A small image captioner, trained from scratch: 13.4M parameters, 4200 steps.
Rows from block 4 of the text decoder, named by matrix and row number. Each number is 128 + 32 x the weight over its row's rms, rounded and kept within 0 to 255. All counts start at 0. Numbers have three digits each. After the name is the row's rms in percent of the matrix's.
# fc2: MLP down (decoder.blocks.4.mlp.fc2.weight, 320x640), inputs 0-106
fc2.22 100:087091111114117123098138131138072088118154088186147127125156095144135098150157158128109132140173168130093165140184189111128134144125120150123142090083150092145114179093113135094118123182092085135159134131068155164098091199087147077111170074164148174033098098141187192124194142082142166105122103039083178114106115144129156
fc2.23 092:185062123144112088109118109155136092122094172143084128118144184078182119167175184102153123136165155142130124173121163153169097134162091173141190146116106135215133072118111171091145109183127107137148100154140160166156105120122117080114055141156099167138133155115113139105141113136114181101135072179144112084097118102139105
fc2.24 098:145113118141118145115088095105115105123117151155163141084142137132147153113140069126090119129091094129125123169152052090179118126059111157119088119170143125186111060026094102127153104145160159125116139121098157139118153092136128121160142160140117145119126142184155114135153089121123066180149128122156186166117066168168053
fc2.25 099:133142137152096147156133121097169103138126082195102128205122143103105135138156135112152131175129092129160115144159122107086092150145099164063057189147180217082108105109110092155146149183190139142095117149119118129095121130131132138128121156112106116109136139121153121116150130095145168162121134160156121087086152138100199
fc2.26 099:139170132180101130179140130142102141168170091101180116095115123087176092165101134130151104144071162079092099122171182117095111096139102106116130089118120163161154118176147159108078131183079101114184195085164133139072113181172140122118198174140109108149123135161136079137200114142117046124171215141134137163111141106106144
fc2.27 102:122171150142115122049176117108160103096155203066060124126114092153161123147101072113145172093104194141101113136157134112082141144103068157134138132144079089112141070060116107157155204141132167098127120092160121070138144122149171172151100125134134082119115171096118108161044113141157111185125125152146138120119125123164070
fc2.28 099:094129132142154157163092111158133087150098112081177091099114106168088160118128099117157128099099124122153134139007133110097191160113087125087060118081104147126156117167101162172121156122129080113179141131095111168058153123094096081105117081130104100057119109104130084181155198133129162123159141144157121097077165210143134
fc2.29 106:139117132122083163166178130089142119150116174154113108152101140109083123152112141145138107146086176130102170154135199081154136096102122129140126060085130106109165153130136136162141194152123134111120077097102112060077140118176143110137115134130133086164092043079158104169164132060115092107162144173112145098132112170119075
fc2.30 106:144096092122151109073122165100136103144109076078121151180151133154152131138076132115117120131195155154140143167132117122172137149200166147097117116087162165076123134167157144149158029097124102162118117072098133097166154111101117101088102142145140105066151172200077250155145101128111111163059110076143161155147142127159096
fc2.31 095:128125137150151091092206136144146122123128069145147131149157103172091105159131139135106146118149112182107176111123097149056122179059046157127166150095164057076123142136205129116179133138105143150155187117091107108105108126088103150078103152115166093128119150156091129126162170091165140118144116136096154144072135129142133
fc2.32 104:075129145129176155111143196166170121140086113116097116104125091088077140142081135134134083077138110119145125147131130144183111145102096161125149134084132141153172100127106158103102161149120115120077232103168106147114132136099107124126096180100148120000139117132094141167152130059056162158168121150172111121052174174128141
fc2.33 096:108134146150073161055171153062106066126144095166135103099129110091130142160149037138160106088141136172115160127108079151154101145166066129142138143149119074107106075111149139095040099113149138131094063090127118155130114129132065101133138144152127198199125095129097089163138124129142080199147124125130108206108190169079171
fc2.34 099:125091110100118177106187108138090161116191132115074084161196142159157186115132124105105091164117201102131130085057156159093125125158187109123158115159206105171121104066148172165142105089165114136167135084158150175127087146131112106176105134122138142124122085134105171076143129150093138080100150148155103116161118112151080
fc2.35 099:125132153106171173110076204103183110146042116068153142089092089066147198138118115149111140098136138104180139141145166147210111138082062131158145118156108092142067132097092105137102146146139136135168167071061125098114144136118118134126123159132165093124094099162090154116153108083102078149105129094129124169124185154138105
fc2.36 103:117207119166167143153139156109085169089188062117128097169060130139118155125050102122114125167105142163111087090138179134148115140133107139145209135156139088176138117112144108139115149072110138141097161141137070122105090144099142194100134129096179146102124155131092125148153102158110097071039153112140077137101097097155139
fc2.37 091:119118071153135163083141114144095152151198112135126103122148159138140073189091153181115112118181092144120120088158072143151146091186140096157110151173165155221149107146142166135000126160106138122215126148098141123180131126146129158095172163124112053120110112131095170099149149181118171115107102172074134128142107127134163
fc2.38 105:142125114127120150114100065127173145107163065133087127140085095108054203097079100117104149157153137110143119147134104161184139142142123101100137115144084112157170150110135131087145132123141160129144155118092094086113144134122165185139122159134069115158142131188145162129158100141122100097120111110059096078098121145135157
fc2.39 097:123171072130118149184148208156147084164127058106161130124113155127164137153108137146148181126146147151131079176098090134109170122066113133095191161153139144157111201159163122117100155143123097148129083151088098146142128130119118127097138065147137116100156112238155113187153175107112164158130166138111166159103214130150087
fc2.40 105:094190143129121138131100145094102120139148038063125104092109133133159137098082190095097143136151098109120082105106053127090130109169058155177187106105118182131148166059109150144137150162115111106069078073086189121124116114150160126151092131097155116063097093128144169159163103064117108151171155086109178171082173144172122
fc2.41 100:130094127108123099148135101093146141144129086154186139109093158092093108136141115153123112105186141135141135106134104140095123139109095105106150133102107205187148122106079135132063100129095114112178213112152092109122081145081176144100090129107100155094104158168139168135147142137116150098186095159083051157087196101124177
fc2.42 103:108222135149153147128136163087170164138152091114121160136094106187098138107107171059119126118136138096101122132125118110108133139155109114077128134160123128184165146104095135135114220147158147111145123112171106093101137126074121188118131120092119092142094175107125170182167143146106169130104120137139093152156131193122134
fc2.43 100:163201120130128115068186114129097108098086143085131097166128118141119080105116119143133100137094123150144114108192096161162099114113112076111132127143121116119139071096089143145178132129065099089176116122136104137127136124074162095119103128135136132103109118156130082120176105159162183162095137129103072153173126094140131
fc2.44 104:116134140130135100139112159116189143149182061131145075059133107150103081212113165125115097106128144140072104133130150090184132102088155137155124124152076096169188158103102124109136116160214140090179099139212082183133154157108172134173148089131109168093121131127149153087122185124150167099090120112155155097144209122157149
fc2.45 098:170117127145151169118147127116145126112166218132140177091127129123195110120082157139127054118136155128139094144092096132162178126128066073144139108113146165094157126177110072108120152170129128117124102120084140133112114149098145148125152162134097144125114144113108127124108093139136166117142132124118131178156203090115165
fc2.46 100:098196160121093128088146158102123094127070158104153133092124112108125162170130198051145132172093128137111073100122148124087088050106152130141141112123124165126174151048094100096193171119081122097080170085119152095108133128093155131121101172129185170126134126110125138158160088131125098089140115174147056159103139096152131
fc2.47 097:136137154129155122200106166153147090119145148091168116131133114104161201207149124130144159128064120155104101121156116135086180131188118099159082170147096146108118127141132112078135144130131133117163143185138133120137136090112129111153149179162131143152145180093099130144070089125157165093085143144096149094136109096120140
fc2.48 092:114136145076113097109137124155114129157195000112104137136091153134101179135045106132106128114158160117097064140141143123176118073137123134139163127121067185190146130121134149109189127111106091087143124203150095076153114145104171075143087122120124111061121142169102142131166071136131136173080126160154148157133089185169147
fc2.49 098:088155116074135090201132156148135141100121086136108117108133141060148107098107098159145131109122127068081163118054089099134152123174173112138128163138153108106174129076165176135174053103153188133157148101119132108092159125065092149144157129136083123167110156130131107095209115182167114174112117106133160133073161156118143
fc2.50 100:097110130127132105152150116116166088150146109192153120154122129112078143103076100161142132147132117094105057113129109122128134127241143048141081149166187151155158101146137093126105101112082146117087109029102109216150131134138155173117123144123114161101165127083081094147107145145107112128049127110048101131068086111100143
fc2.51 104:175172124102123152114156177199150095158121158058092151116164146146155124124106102128123169088119123146115111105113116141153145169128146068128132098132138141065089159110089141136137073158114153148087149118130134104115130089118090113135062124132124173159100099131100139140083150152115125120120131152144171082169165117155097
fc2.52 103:122086110159102095114107203107114109113160104171077136151147128144107161095170120157146116109208113144140112153206160116145109153104123142108077124140105155073071107100144131137079149158121132113133068098115099147131151146136139073123131120113104112163113110147182132139100158122126101115151091140112133094143094138130141
fc2.53 099:140123142139159108102131187119108161153098160139195111115125183149095148129145134149128137086073117190149209155117129150058154147157096094091100176123159140136167133166126128157098047139138185140107096175138117158107140108174126132098187044117169126188121198177116155143126179075189115116065108131129185109102025112151132
fc2.54 104:138140140144156131135141140132110157159137086081120176129118153146167139141072168130125154111096153182114181143110133136034118091140170165176136114123101167104179120196103111164079079172134127136192148130172087111136168128121149122110112133112114168114124123183155099113141194130130124101056158153103116018150155132085136
fc2.55 099:101214123145100083107153088173064097121101068165121115107097084102178116109135131143117163127113098114106164126178056113156182099110122085138158106066108138170100148197142106091138104080201132118084178092159111095156117072069120104157121110152087160111088111132130079134151096073104116182119114132073101071086127115125086
fc2.56 096:151133158131102159125127126121051141164198056132100150064136099076113124186098160130139164132162087141115152165154167081104145131245094118109122138119119164118077136152123114175161152162119126123163135101072110201144142123121130132143104149105041076169109110152094098095173181152151190055070103091102123097105107116083148
fc2.57 101:128173130162096156109157132148173126149113086144094115124139137146102092119083167124154125170127153111085112161146177102025155125102127167080099130108168133100113116174124112128151093077129112117065148049068152114075133148163126120158187103115151136157080103112145138165124121133167098224138119122143141057191135141094028
fc2.58 106:175147149161125145129140115217090104134131178156095160092155138092122107138066158177110112130130169096100141083136180129195125109143063119189135137149115050127110167187168153095087099164126142126188204122138125097110067121103143145155175167099109100192110144061089128097139115113142135168082135177102108133129135084106114
fc2.59 111:144115118102123133111129070137077116100202110154173131103163064111140135159155096140132111096198137157141145146175113145138139132143114098119132150186123102205104135139113134112106134177050154109141153086131108103116136110111145121129107161151112152111117118108136137104153101153156154094138126089126067123077063061150134
fc2.60 104:101103111183128112159076107018150160142101140048093219104115099119162091112128124107127135122119137141150159127147087148119175107112124153137136080134076142169184068043093146096068115113093129171069108091155103163169118148142122110089088113168139073044141108149104171170166095134142153133157099106086092163115056093085187
fc2.61 102:151238122134092114123146159175127143118125140131178110159106107109136241110127149125089132136126128109135155135130140109121170090114166101115156169089076095172159129170167133121141107126133113087119206084144138151102121136169179164161115133163141099102110129153157109103132124159126103114157109064115092097137154139097117
fc2.62 105:131170071084116163191151129154147185119076113134155104081101159145112149143209174121118103099169120172122124082090219111134094139121119146099128148129157108171140117104086115122178089161135086118154107130142166106082077122087100167136115087168116132062117087177116129134165101114099113165176126079135152210151143181139162
fc2.63 106:098172144074116119182112134107129147119174183144094144133114175134142139166134117136137117147123119139144109101190110159138131147084127109105148103142105134170145126157161122084065158122120161136102149198189150098167111155167179132148152115107142179093127141122093134158163134188118143041135156168143144177073139126180125
fc2.64 091:144160103097128145164111136089147157121158091162132116119119128114125111060088088133107163112120171140152083110102174153076120156134154171099149150145172112147063152116126106190145109092143122143165149109167101091119113126131114145130133154144137155060122117126100129086061121141099056137056110170173163157179114045156135
fc2.65 099:142126134136115109152098153103183104143146042037134162132131143162124146121130146136101140121213142132128086111195124169202135104084125119153136114148111116090106099095084162143177119118110132136162134132125117120145137114090158148161136108132117123102121128091114104117120131098096122165110080161114145079158084108091093
fc2.66 097:118101116135110095134126127143060115150108143103171106155190132126100055147106130152113104132121102123073164118113087102064105126117177142119112143084104173084135176097165144072117121123136177148148099138078165159148128152139118122101124043139122075162141147162108163129150159153105116156120100131167146163118170123149172
fc2.67 100:143087107126178097126101118102108157127095165071147153112128119111191179111129137124118160102140128120103170133160149140146163143128152119125099147074109109252089111160172139128177172147133072135125179104141087110118136151122087189132144089138149113096110146146077155156149110151126220141139168137126203090119185149116168
fc2.68 097:089144115112177137063096161145149152083155131182124092089137094152128096107178148145139111120057124124108059129091147120157103179071145107110111115112123132045146134191123135114170150103119122119134074147122151132145127143144156185093110182114069136127098146112105082116109111132109113114121172115091216081096097148163153
fc2.69 098:131179128168135118142086119108157133163110098169148170120179183152133189117180166162148127129128089105094063119022136098084146118163051103130181131158146149174137156223151107174071129157141116073115098097099150175130153125128087161147052139146157156114130149139108135146116149116158135179090081082105089217171135171122209
fc2.70 106:116084123151129134129113160134133129136128104137159149110127138148092137191148164176102110158118121122151119135125135137141134089087075115162171133158104082121108099190135124091075190085107088095092124132098166134111103151207207123142171111092160069070101185158090078113157127115120156050154173106135122173086104114113199
fc2.71 097:116118118134105112126140191116180132101099142134125150133170151052126067146068086116127135139176109129199117153140106098137101090105122096099129120118061155150165043007095130153128138139069080152167143091158118126128115101098128166130088152177119026173155151227125152160117129135167057216146148145140069113121173104093117
fc2.72 098:128177139151136137134083118175166105143120109103126135111094135129098124117134110136146128137158134107065195156199148111117102128147149108115157107093123109170118191144087137200117161082092115099147154136098129162137095111165138102146163147160191158087123132131180165122156150114076122090114140071103103100128104142141131
fc2.73 102:107153144095111153113101163079188123100168176137095130090133206131080190155191054129119110134115114138096099100119193075135083113127084118148075160113084097133088111100095110138064098083108114116100178089141158163109074120208142154123125105114137120073105162101122189109149126086141148137158147085177142109120137092176163
fc2.74 094:120127110140097134119110120107110111119119044118073154088183100164106090217127136132106076132118113162112139144168125169105127155077117115153113153133094094122126146135098131078142146125157124109110096125145112124143128149146165140129182136186118112158125168132181120116102131134144137167093161093134091144114206182140146
fc2.75 104:134123116133123137137124108121108156142168118113190140104092122155149188168165157125126127137084106144086122111004061121005118108073141169129139104168139090130150074157113095105148126122173139164099074094116147146133104132198131118138168079113160077108149148184114075139149137148128084092132171130162182161130141116103187
fc2.76 087:092109141143111143179132129166160157096168047036039148145105126090173085115102143118116167125188177095118139135184166110104140092068117138132174110109081159154162166145107082122081108145141101093205094136141144081135152131148128126125131171085178106134158178196148193105132099103131133096119075155131148166115219154140114
fc2.77 103:141153147157128079109156122121107135181134131076114139101141128154107138081199149140147145166123141134126138125070008166045159128132158148088106148149081119102054036127127152156145128185090090143125113124156120145173090188120144136131113142150140100131128122159109123140101144123134006099139201113137065059079133093128127
fc2.78 097:128156132142118145161166080142151145125091095092133150140142092116172069117147103123123137112129138121156137157221086141096119106059129140132087130116110100093152128096161119183089111111155131129196139118083100152083109104093071127136107113137145127116179106113136146106125140108144154211114133148175130192136173136093194
fc2.79 103:119117123142155153203153184135188112096084105187146127141100167119122088167104155117125138097152135105147123169120128138085124116140117164117124106109130168214071131160117140102185165168166094123193159148117155158118115101146207154120118138126050076130133149166116134142091137116161155127120087117100110169176185135117115
fc2.80 101:127068164150113118129096139143160065142170157176176182144165116125114150137100128111084135101181107143152127147176141121205113137168119139131126143131118157115093137211134115112080118168106210084126136147138146105105112128072059137160139158098120094123125160113136081115118126152157075158119170128063119053107146098126143
fc2.81 099:128166139102176138121130113174104163122172095158114139136175091146132089138107108067130092093170097134138156175150176140164105131168177114142100145117186108081190162139110112157055092156117113143141088130153107136119112160112130133119093187103104131178153144059141120108123084128125189047091150122096136083184236120107152
fc2.82 101:142197131163076147146167134103157086154148091110147121135152146151023173072083111155138073145113163134072128118183178135104135117162158094132127115169143061103111162212160136191149230109133156120127179103155144184109097118107158118106080189106125118081151099132059166130128153125123100142142136090090115195099155168067113
fc2.83 095:180166130077148093164140150143118115099121159148155151119117095153168191197130118130108132137090140094125167143044082100180132110059136089120187144105145129152134080124108088083074094191162173133149152096142105099119152114116183105147157169137158071112139097143142120132162129065143074074149168152140116105109213136150111
fc2.84 100:110152144147144081164118140123112113134170125154120168144136075155114117156127117163137098125149101121154133151171128113129117164096120114114123152171141098132132112099143125109104069154095150145113151124134116130196127135121132211118141122155134088084149104142131123167130131175138194122138113129093099203118096118093121
fc2.85 102:170144114117184107132087180075133161112181155138075126134141140144159105121118122146108143173080103138155138087182122133176138145070166139122075139157122111149117075105177119098129142150174114080080179127158103072079131125126102150146163164092160149108134109077086132127099145155111057108108101150156119165089066131113136
fc2.86 099:133154129149099119181189166140082102171144155223097123166087095069118224119183133157120133127123110102142127160160153141058134113166147122154180131129076144133082123139146153156100069039100152136129154134095167152108149128079096098122110127111132093078099168121130142148158130170128059168094144154163117108042109174128078
fc2.87 103:140166130111115129105156120157167194112102155077183134089148136096172146125172083144124095134097087169124120174140141140142133170141116164139161113144174149144093093129145119104088124164108138107108072130094121171152075103123100213125096197129102088164126116185154149100170137161165089114102077171127094084113183134115102
fc2.88 091:158124132147177185131123062134175138147152141170100176114135090139174157122074068100122094167178181115084148144106118103237130121133167156129139142168161136147140131148105116124144155111151111057123156122125138139171120131106134126161095154172115127090124110126116132139146073116112121106141108128096100040109136171128109
fc2.89 100:137104125138141120085100102135167144108152147045111152159151186162102218090091098143123131107161169128132092110165135133225142130085061147150157098126093130131188154166123128051162102144115131143165097149127112097138167122194140140108167146080161174150123121212137188117167130103111152088084185148174122164109133097157106
fc2.90 098:131086113146120128101122152138128131135131096163066186132134134142122144190197153144107152138074136130116171115101181137123098099168118107165118162128125231106130128158098179132166123087136137107116098148134141159128165104156164114091099135140140160135102168074125100113113129102107134110113138066124152116149145104095138
fc2.91 087:149185131079167141133069176156089130120163131130139098151123088117151137117083197105120133148154150127132140145183172149180143130100193124172206158096143169159139137132119096109189178118149200102128117046163093085178162114138176157151158050150133117154144149116152114124138110153146152085131157125176120187143048067126227
fc2.92 095:123159161112136104093120188149134128099166075227066164132138132153157153132081169136117105158139145136115134116089100106148132159105112118173135181150118132100135147144144095207141118223133165131166078162110105152144150096146154154136161106126176131126145083085128105144131132154138187087078151149116119124143164164145151
fc2.93 110:119157115149119143055139179105090149132136234175073163094107108125126085087137165125145163155104156154135111154175142120125134138119104117133090084144160125117125127130152110181060113121080149163154148204110131200186152143164093131130157116128146157125151191166121063138115168167123129042126141126141110083125153163076121
fc2.94 105:162167106181132096074167139154114168119114159150157126101093107119152090121138085122129119097159103074136157137094141114151114120139150173115119138122116131057167184159110130168169159127152072137092118132163123131119119133104106103084126101130189110147145170034126202145104122121122124138124110172158182195148136175112128
fc2.95 099:120072108129212127081129131150151136144078186139088104125144108105153117104181091158124151146060114139146128117111031106129138156128085142160086100140059113127111113114135095118097098109136174149118202070129161147137166122153146142152107140133162124190183185127127138142127136108121122102120127093127128127127060146136137
fc2.96 099:151154109086153164155144154093132085095153080066228081130138132120129171086040128121141117154095102133128142108209143122152147171098149126150121159148140139148150107139139124181187179153134112123201080217165086138091150148106180141145115141127123111057134130133078150143171104127133168089139128178130158152115116165132127
fc2.97 103:154144135084164136178080108095153232146154023100078096100163096139121112164146174098139121108121140139111117131101123124116148074154109180159080102165139155126179190169070138129149192124133097136187138123095099110085214164128099084122089121145126064118149083138166134195142085108105101072127106171104089146112144136163123
fc2.98 099:142124117160155102101094130154060189111105095185111134125102186190142163135109194102118118167102095131157177134115189125124099109200147136117112135134207127094128187120140137140169101136206156133137077196141121122136088166130080162125144130112111154163107102174146164119105128151125155122100140127116146120119113129135133
fc2.99 105:094162131086148173070107192112178168129211156159138123100084162092125175114102054127126121104101069118088070139156108093067122143128126105097141135156099134080113188096107113122008071145113122134111024135116169110087108085106142108142086158157137168000113088115124103147048114140086131104114152104061160206147162098124085
fc2.100 100:080178141112109111127154123110130137098088106137089110191138152164140147126147117153144153119147115111128125088146144150169124163175191182135068128130074089096125083134156079182168115117126110148114108148134127119141104108075036101112154208104156139118147173148168102093100136170115067112166092122094066166196034125121063
fc2.101 099:131172121125118094109108137181145113107174096090121163110176126121098154163117129112120107114132132117136147149161146112130132131181168168109099099105125089093104112139160107116157081131132068132133073114140132132076135110144108058111127052116114110096117127101124079138149156097095101116066108087197191000127180152185104
fc2.102 106:109136128139141099153150113127071110127161184095200113089124152115117130124159182168091056118151143142088156115170139132138193107174129087138174149124133109104170152070117126110117097084128135145158082133133112120085098147117100121125170161129146179137130143065115160100090114094148141187084124132117121123146067123139151
fc2.103 097:107170122105149126120087112166125138143091114153188093165188126162116122161130095109155095131097142150068094125057166123130087128139130069118157135158126091177132149199102111124190130074122156119125177112153130110164154115126159122138093153108198183140144121140139162133138136185093131100039128110100096138169145105141158
fc2.104 099:114123151161109148073139144112142134181067176115166064134100144130209130098015065099124141150085154180099146104157138178100078158118136148145133136157166079092056125135170136138064154120112165157095144066106175129111135089106147094150205132150112096099151124146130088113126096140155114171089164116157096186083070178104136
fc2.105 098:121119107158174112115087119076071121152108150154141122179103132085089084145105150123101176099100066137145171082153122113147116146163150093147172140104126134166111132135173121197135154143139118135153111155126151097110131144095138089117187146150150038034119088205094158096112128167124130072092113143109154111155054128171109
fc2.106 110:071072109115156149128142099143159132137163076098117145132153144135097172077130157117099112119170080109140083112183099146097111177105166142095174112153111135120140131079125102128064139175111134131128080128082151073118111097076067078141147125082168156069121128124137149156185090117092113192152090156155157130091082202129161
fc2.107 102:089114111143145128125084062121139162131114094121148125139119140153083201110075097098128108164123128142126131159164144111136119131063109156147075080125115094147138114135104148158117194150074149146135137050145108139112069073072114103159125154183142130071136131060105137118051123193132135138137151190093093184149135139127089
fc2.108 109:147119132130145152094191129099107140112030129141149090174172115167106108116155149123158066086102124158106137157136135168062106060117129133091039108115168128028164089057149139144206144112169120123061154127143163103115115123207192038113099077157173152115126125138088146153099142115141113113176112112115112103121100155138136
fc2.109 097:123098129102134097094129074175089128149167070173136124183140129178096093104162103131151101110094141124095116124084073142079145143080174163161119077121079132067123135102138083085191167121140109138107182100079143095133145162150188121095119118128157130129141099050153100113057123145146086039173160094101116077095131166120071
fc2.110 096:155231114153095091145163140107085145122118146155028128109123166101157187117085101183119130130136066142122136095102101124164082094150141135095118095099103157112110152120145116229058125119127125100099195113128188175107101108142170115127142109117127094050131119153093077139070152113134117153042171151127118178139119109079101
fc2.111 099:091191121104060156113183092112129167139182132090119099081141164173224154096178153140155108108097163159160105121119048162049102090128136119142151137162104182102173070075096128154125242135136163139070179120148171149149121097093110161154106151115122148101149116177087063094087132125132079115096147125087126165163220114084142
fc2.112 096:105088124124127134141093115106075141120155132122122136140164085160080131087101118129165147113104091078193129132129154140061149121165120168167140108080141160051135118108162165097193135098190101113055129118137105151139150159165149115158169169127112054055128087200200155102163162128128108109122132092127072177097080113118126
fc2.113 104:120102140112150146044114093153095141125134029171140162108165120164144127133125146093127110127143134117100131108157128135103138121073110103110108149123162161074152204155121116127132161146123129174086109150115143120128123127155075087113200155135127140119106135049115127143149121117137092123141098118170123074130163135144141
fc2.114 104:112094123113124128121109099133113131154110211107141101170128174119138105171090094153150141178119121133067144128049111144157152163134140166105100144110183107069079113185164141163104077115135132126169092079112150166103134112132131170153105154146159107072125092122136061152062134172111098114173094124085167112136046146120093
fc2.115 101:134105105136118099173111091157123110133116120097109119163129148116122102132100117089123144073071117143094133105108134110155146160094122150094132142149161089128143098143154114155148063170165114145202056167139113098059127181152156174137167124076086146125123114128150163125108138117163150145093144084132105159127125127148124
fc2.116 098:073158155081167135184166082121160147169149153072078136173141092139129152104118080102131149111174129164143067134061127134106172112117137131118138155123121131042139173170166175136087125108108120116169121123109130086096090170113105108102161131124156075106128071135081177158072132105175170098136127122101149146124185155136157
fc2.117 100:151134140172111128083156112083119150201081089099182146079121175134080134116097167113093147154085120142163067159117179139138130116150096171130136121132133145065122087176113115155145177105147101134151145138095087118137159163097075170123129130127111172133130189171139129156107174102131179117114118104086035091134124190148147
fc2.118 101:100123133144157154085103107107127140142094137139105108181139076099095131100107205134141135118136138136143122088148095109119145123159156096123114130153093145162128090116151144131148083165138096100084116143171151124110130094137096064134145178137106170122143099131106112130153111156185120056161122169130106165181116108130106
fc2.119 096:103128118094126193103081117149122104120112191091188101159150101125141156115122070123105106139157144052166140165172204137126126126141169117075159087170117195110183067193113162162151154141127102138168096156133139093120141156138079061085120163113213182153107144012143109147128085140085086174161122135155108112175142173176184
fc2.120 103:134179112135135151108094118171157171165163079109145151111124119140162068161175151077139153156075118116142137138118122144099176113132101112039061069153129124114190146173110138173157104101117092120145148098114124139133137086129113127108124187133150127133122162139173041073141147147095096055255131090111177055136102111154136
fc2.121 102:119127138065160101124181180159107100117164181088119128171131090151150163144077059102117178113137128119173184131113164133126159116080122108143131120067118121175158160182120104151120083158180175149110060065104131054184179045077150131131119151113122160043094116163145129106162097080147114127071129135090193084093163156089106
fc2.122 105:122093144153118143106130099125112137115158136089128086160133105138143115219116142127156189101097095126091143149057113110098096103153178106118086118125157078089125151139144159150140110120102135132171128138095129153141153132129147135116097145115104159175144097136099163140125092130106095085100114068112164095187139081099086
fc2.123 092:096152141110101152148168134104127147173122121167119151121133119069159149147183140120135118107144120117117126110079115099098130143058147118149146117159182157120117087075079101142074120110152187123182174119042144146134125134162103131122091142149080162188145114128126143112146129111100073188183080109145126113133219161103130
fc2.124 095:057032124100171099153135197151163150107157141095064149161110145140158152112110088139146176112039086111097137115140101142153093122093101110152143113100111092155105147139143143095148165136143162086125036124091139118159096129121129154109168111120118148133106081112102101095106153101101171097122106141112205080137137119130159
fc2.125 100:115123129092086146054113111113029124096182037044093130100135132103093154109153169148129130123153079090119100134094098140133122158148096115151092100068132127184117104131117097098106133158111074107131141154095146102069115145141071110104092069132137167150110161105124182104125159123160142144100111154151194150133216196132091
fc2.126 095:201113110184092137137091122160129138145134066175167149104155121151125151108130121094149096091076134127128111131141149132126185112195133177177064094179159189123134114171143128157111045121137116160079177142167114185135190083129099118116161133162177147073162141131114069091101125138129104141042139120112201122132053100091125
fc2.127 098:100120134127117123152161109164158147104111130137141109128156120101144084132145120139122157133100081159102123137130145119059140132038144162088111104149161166115134160075131089148132142169135111109190169161106111176118201112156197117118140132110186169160177152108074142135133202132070107181125132161120142074112157142100150
fc2.128 093:122131164084106119159113055044079120116115101091100176115157148116050147106158148118130089144175128123123156145133141095075141132152132171203127139129162110156128136118113155081179121135066116169146170131102144134150159153183099065119099151138148144169121113148167114123098070098133103075146123150141120047129136119104074
fc2.129 103:112113128148147164155137138114141108113090084160194097148130184075100157107116069154153161105112106124126159096119113151106069102119128185148120089079177113123109116117158123155131047163091108109063144073079107087103113073040126200096112090118129152133139084039118065167091127106169095219072100116172110131102064131146146
fc2.130 094:089142159154125123160097132140152086139168121079087095120141092130102169114083213151104103145141115173125104157135159150098130110120144100157093136106178120112135204159136120109131111164154154095170132084080156135125152141092152162124130094117120173085093121072147146122175118089113103168131160103143076071132201123096108
fc2.131 107:104124136144169145155179087109156103061152060116132134157149162144117172120134105124104107084187153101152156118164162120190156122076150122101168168111118150151154114144147124164125075134147085123138126140102138037117141105160185175115147108082173132090087106102124138123076107140090121118187140118090169151174089128145147
fc2.132 104:118108139137132095085098136074099151089115143141167139114123129130165159154078156121132079139163134094140173111163115152166112131142109131079147134151120128148156054101140135068048111117163115146143138065119141123063115089121134121149076140140123179106119148033114116099130083129121163166133119186118132130070047099166187
fc2.133 101:134126124136115136116093085125136148113128145132102100090098108127102176091138124131087144110122139164155083123199136116154106109170139139115129111123095082163097105057065128137114168150109159109136166103123181127059075139107166106130134136123133090105121136120157173109183097139054131135163105121113120121125146055155148
fc2.134 105:063196102139160142149143099124080113106092167080194159117135120199093161153110155129120137138077180116191070117117137145188101149078091090128198153132137091163143181152134138096119186134125121139178084132148115089095101186129154140102119176132124167148154107114161193144103097070137138146152123177115169106146170184125201
fc2.135 099:099131095097115128195152100079162075137091119161088093090145095125098112085112125143158060128137148151154076126138056130088133107090158124103109077163073111143175072096127121146075153077146098119009169057095148149065124169093114123142121123139118023131123174154162147117149129108089101194145102163133140166159138127169128
fc2.136 104:093093132107120139202138135147128143120128103105127132169169136136114079115137119119145140125140177109080132126137147123111136133156134165111048096116109127097122122152110137119128056137152136113130235057101136104176178107105163168128134120103084171137139160142149106114133161126113100142070103129122167133108113141131069
fc2.137 103:115125135117148133153127141106166106156106082111214160121111105152135157170073137173136132142147108171142174108146122096178085121153145126123171155132094131119069084140096163132042119113144127091116120160167134103156070091130135100129101157133125081095147055150144158136122115147122144149109160096118108170168003108113134
fc2.138 098:158123118125081117099138135118151129113123052127155128132189155110169100139172127109155095138146121100164126161137159123112139156057100149106086134091098131102086071162175117075059144143149112132154129151133109159153127146151091089106125102090099096122144064147125092136088173091119192174210148136129163203142107122193129
fc2.139 092:091096124205173129099114100073189142130133073152101151105146136186152101077135111164127107163108162162163134119160076138106136177104152120130093127171136088079139072047149111095101072160072135104053142097160091105108127120140094128163163107106154170099119107061099125107145128078146132196113109110085127095116114116130071
fc2.140 105:120227137165100111144144137134086187092066175163243161114109137135123091149173161143116144104196125131155107089123106166124092088101093073095092122136103170076112128144091132179110141156096138140147129122147105101133144125080101129164094157128171121144101165126130111086109102134165113045109126139121122094094104123130157
fc2.141 107:134094118155160097155166096115146104107080148096123116081111151176119111128216119064160125113092167143091097157157151121155121062109135111099115076101165125121116146198137107149190102168148148113113169161123140160057147126137121103102134131120163166133142124143131108168100112090124093119087146124197158066117113153128125
fc2.142 105:145077115132102115136152089139123139196112095154115153147137119068113119127133180129117090103179185102123197166143175118136107097122159196129114066088119122063180088162132138135125093136084106117140123066155133151111144138064106180107088094166096148122127132098177119136114165121113092106057137124203156135176089156148075
fc2.143 097:089106134135151141159146074110154051146125114113102145111080147092057117094086101119122111120135127175119179173121178109122130154182084102161162083133085126103100143000121149131095142083147156119070085042148130136172090152133066151128112133161137080132136129116128101104071094084138145158116127130163164138119122153069083
fc2.144 097:163155126182130175158108117101099044132099226087156083057135103116176120156139158155156074128139165092166107095163082180193123095081079167182105108100105082096166114148176130102134171154149143133119108104125178160122142149117194107139092115110124072096134117210126164142131141157111144095165166141117148127131132139149179
fc2.145 101:146110124096158101126084099131098159078119188195175096113092132062171100094154070119128148142105132105115161146133147134196162151141128109127114077105108117087156109113158116171090128111160116138188074161172087130088132100145100191128122150153141201095163154107100127099056128133153109109124129121181099156151176177090122